Weights of a small contrastive image-text model: 19100 steps.
Rows from block 2 of the image encoder of a small contrastive image-text model, named by matrix and row number. Rows with one number belong to one neuron. Each number is 128 + 32 x the weight over its row's rms, rounded and kept within 0 to 255. All counts start at 0. Numbers have three digits each. After the name is the row's rms in percent of the matrix's.
After each neuron's rows are labels from the 100 images, of 14848, where the neuron reaches its largest size: "peak on" is the class under the peak; "strongest on" is what is common among them. Only what is clearly more common there than usual is listed. The data: close-ups of made-up surfaces with and without defects. In brackets: how many of the 100.
# gate: MLP gate (encoder.blocks.2.mlp.gate.weight, 336x128), inputs 43-85
# fc1: MLP up (encoder.blocks.2.mlp.fc1.weight, 336x128), inputs 43-85
# fc2: MLP down (encoder.blocks.2.mlp.fc2.weight, 128x336, transposed), outputs 43-85

gate.247 101:156110114127095147159122150117095083125168168150084108157163054125135082098121126146137195113154147094073126111091165123112115142
fc1.247 112:132102151155102100104244148148125137099142141107109107123164086143112162094110116170092128124133130137143123081077138135175082147
fc2.247 103:111077119130109124150139078079156157114110111083194126121112167126100174119134089136162096048127107160141145134071110080136137116
peak on: stain (44)
strongest on: stain (44); crack (41); woven cloth (34)

gate.3 098:133098111148042149156112078118089160133160134116127148108110099161125107136164178143102140164139134082106098120115101000112185100
fc1.3 097:112119103102183133100114139113176158102065119124134138123098158111133108066096103111167146118137132193099178101110199197116116151
fc2.3 093:122146146106155116114147132117116148123141081143062069177159124127123135106061123140133130119123105101129163124230091152140114103
peak on: dent (39)
strongest on: hole (57); dent (43)

gate.154 088:103135099135094105120138166106081168107170128121130082147150000090079118097177131152104130096155173061077129115183135115087109140
fc1.154 097:124107131116178114105125087120181166144089150105125179127109255130130122126108077096163106099095077178149152124101141140155147189
fc2.154 106:160102134128173125124094110172087108117101146138170145184073048121157144110110141111170136148113149064095112109105161140194114141
peak on: stain (67)
strongest on: stain (67); brushed metal (43); stone (43)

gate.209 119:124136166150130130128162163096156101096130194148112109127132100126156177103113135092108130153108116119142151074058117134179089144
fc1.209 110:133065091092138095052175086073123119150190117087146131171173093161089110099121056149055199127092092108111103147126142135112155193
fc2.209 112:134171128131158097124127070109154129173151167140138131106145109138139171144086120110163088098108137159145104127109094117143195134
peak on: dent (74)
strongest on: dent (76); wood (32)

gate.257 091:076133120125088182148160110126145099119182107121124121141148093190067077093130128080125133127144110119113159169112172107130121158
fc1.257 078:078144111113137109146157103095139090125142108121094095163134178157080095135188114111136102095138122162079136177147141137168145115
fc2.257 087:122153154137180151154117185139118120118155129168027101157142132098140088148099131063135081137125108132095085116127167216134098124
peak on: hole (47)
strongest on: circuit traces (89); hole (56)

gate.187 105:119128162165107153139132136150171142105062124148125148082087118089153151164107166115106156130166100107147131105124068106082130116
fc1.187 106:125121164152136149182182131100155112082083156158106118139080124161109098113142152065102089133133113119095132073065153121171085122
fc2.187 105:155076088132181154086088144132137120157112096104117128129167166185118078113102127149154148098063105152117094134122116139111092137
peak on: dent (41)
strongest on: bright spot (45); dent (42)

gate.132 098:133092089131096076121144158132177119179106174113117135120126135144102112128157115164145118123087161150082085152073134098088131113
fc1.132 091:089062108122125110115168072177106149155159193138122113089113148113148118077125122086194143113119166158117150136142161121165105154
fc2.132 092:059146198128054131097081101154128116159084115101076145103103165115156126152091150168113180080146120148215122157166101140094076135
peak on: hole (36)
strongest on: hole (64)

gate.61 045:099085158105100180140088150155197144139118155208085145162162131145111143101148155182100180107129121150165121129134138098071104135
fc1.61 048:220201126129131135163111121096155137138138070115173139119132091127113142141107134145184085149138103122120139145122139113162105095
fc2.61 046:134134138163093164086102155132135129123175136093166117114137123163109091063007166158145078138169154105222163138104098137131106070
peak on: hole (78)
strongest on: hole (88); wood (32)

gate.106 114:117181126117103200164128179127158187115088104116179117147092101079083149167151136118087124084124143158177144155182139110118105095
fc1.106 116:159074145127121111129134109103072099159176146168054142127193089201147133126157143093100105164138108075116085155131142116106166149
fc2.106 110:115119116148055099087175171151114186106119142140169140097123156098155093184165135193145169132098156079152108140144112135124132087
peak on: dent (37)
strongest on: bright spot (56); dent (41)

gate.215 096:141141162168080124160162099162118114136127107116121106128131144130082106169165139136093086130123144111145096150132064086168153057
fc1.215 087:183114098109103166100136069137081136142215146128097119093119064102138114114094152097158141105144165154129092124149111111131096142
fc2.215 095:113112204149081095152149081126132153137121122083177155134111143131121122136156104099069096109112199124127098134070124089106171125
peak on: dent (41)
strongest on: dent (42); crack (29); wood (27)

gate.156 057:159137106161105083087166131160167098093141151206097099110145143141132114088157114165146115181126117153114148180072137086154090095
fc1.156 053:162139112110128073095159180121159135148127164101133159142139167132133159185123127154105099132078097112131072174149098148162144102
fc2.156 056:082177088204178148159110169131106149152137076103080118121157141099121160178142091161129130165100112180133070125150154205150120214
peak on: hole (94)
strongest on: hole (94)

gate.151 102:132103135160111164128181141098144163071101121094127144114077129117131136126079172129088171116169103185198144188087112110109093121
fc1.151 096:154118106092134114155065068143089105179129156172133140124149142176149082101146111092184090127075153093066126049171146121144164127
fc2.151 100:131132180132097137140120156156112116151123093137113076091083131177144151189114243048096156130121099111166143142154130139119100150
peak on: dent (55)
strongest on: dent (60); brushed metal (34); bright spot (33)

gate.266 097:135172105147072122143157136125089138118155173202115128175152060109153086138113147176097141157132122068158085106108137095148093088
fc1.266 082:136165108131164112120137112093143117084069160161114114156109152112140129129106134140060137218157076132136103130119157148089122092
fc2.266 083:139137108125201119170180120126107157116175119189115055143199082113108115116135106126166154096131147090118117122154128168105151148
peak on: stain (84)
strongest on: stain (86); wood (37); carpet (34)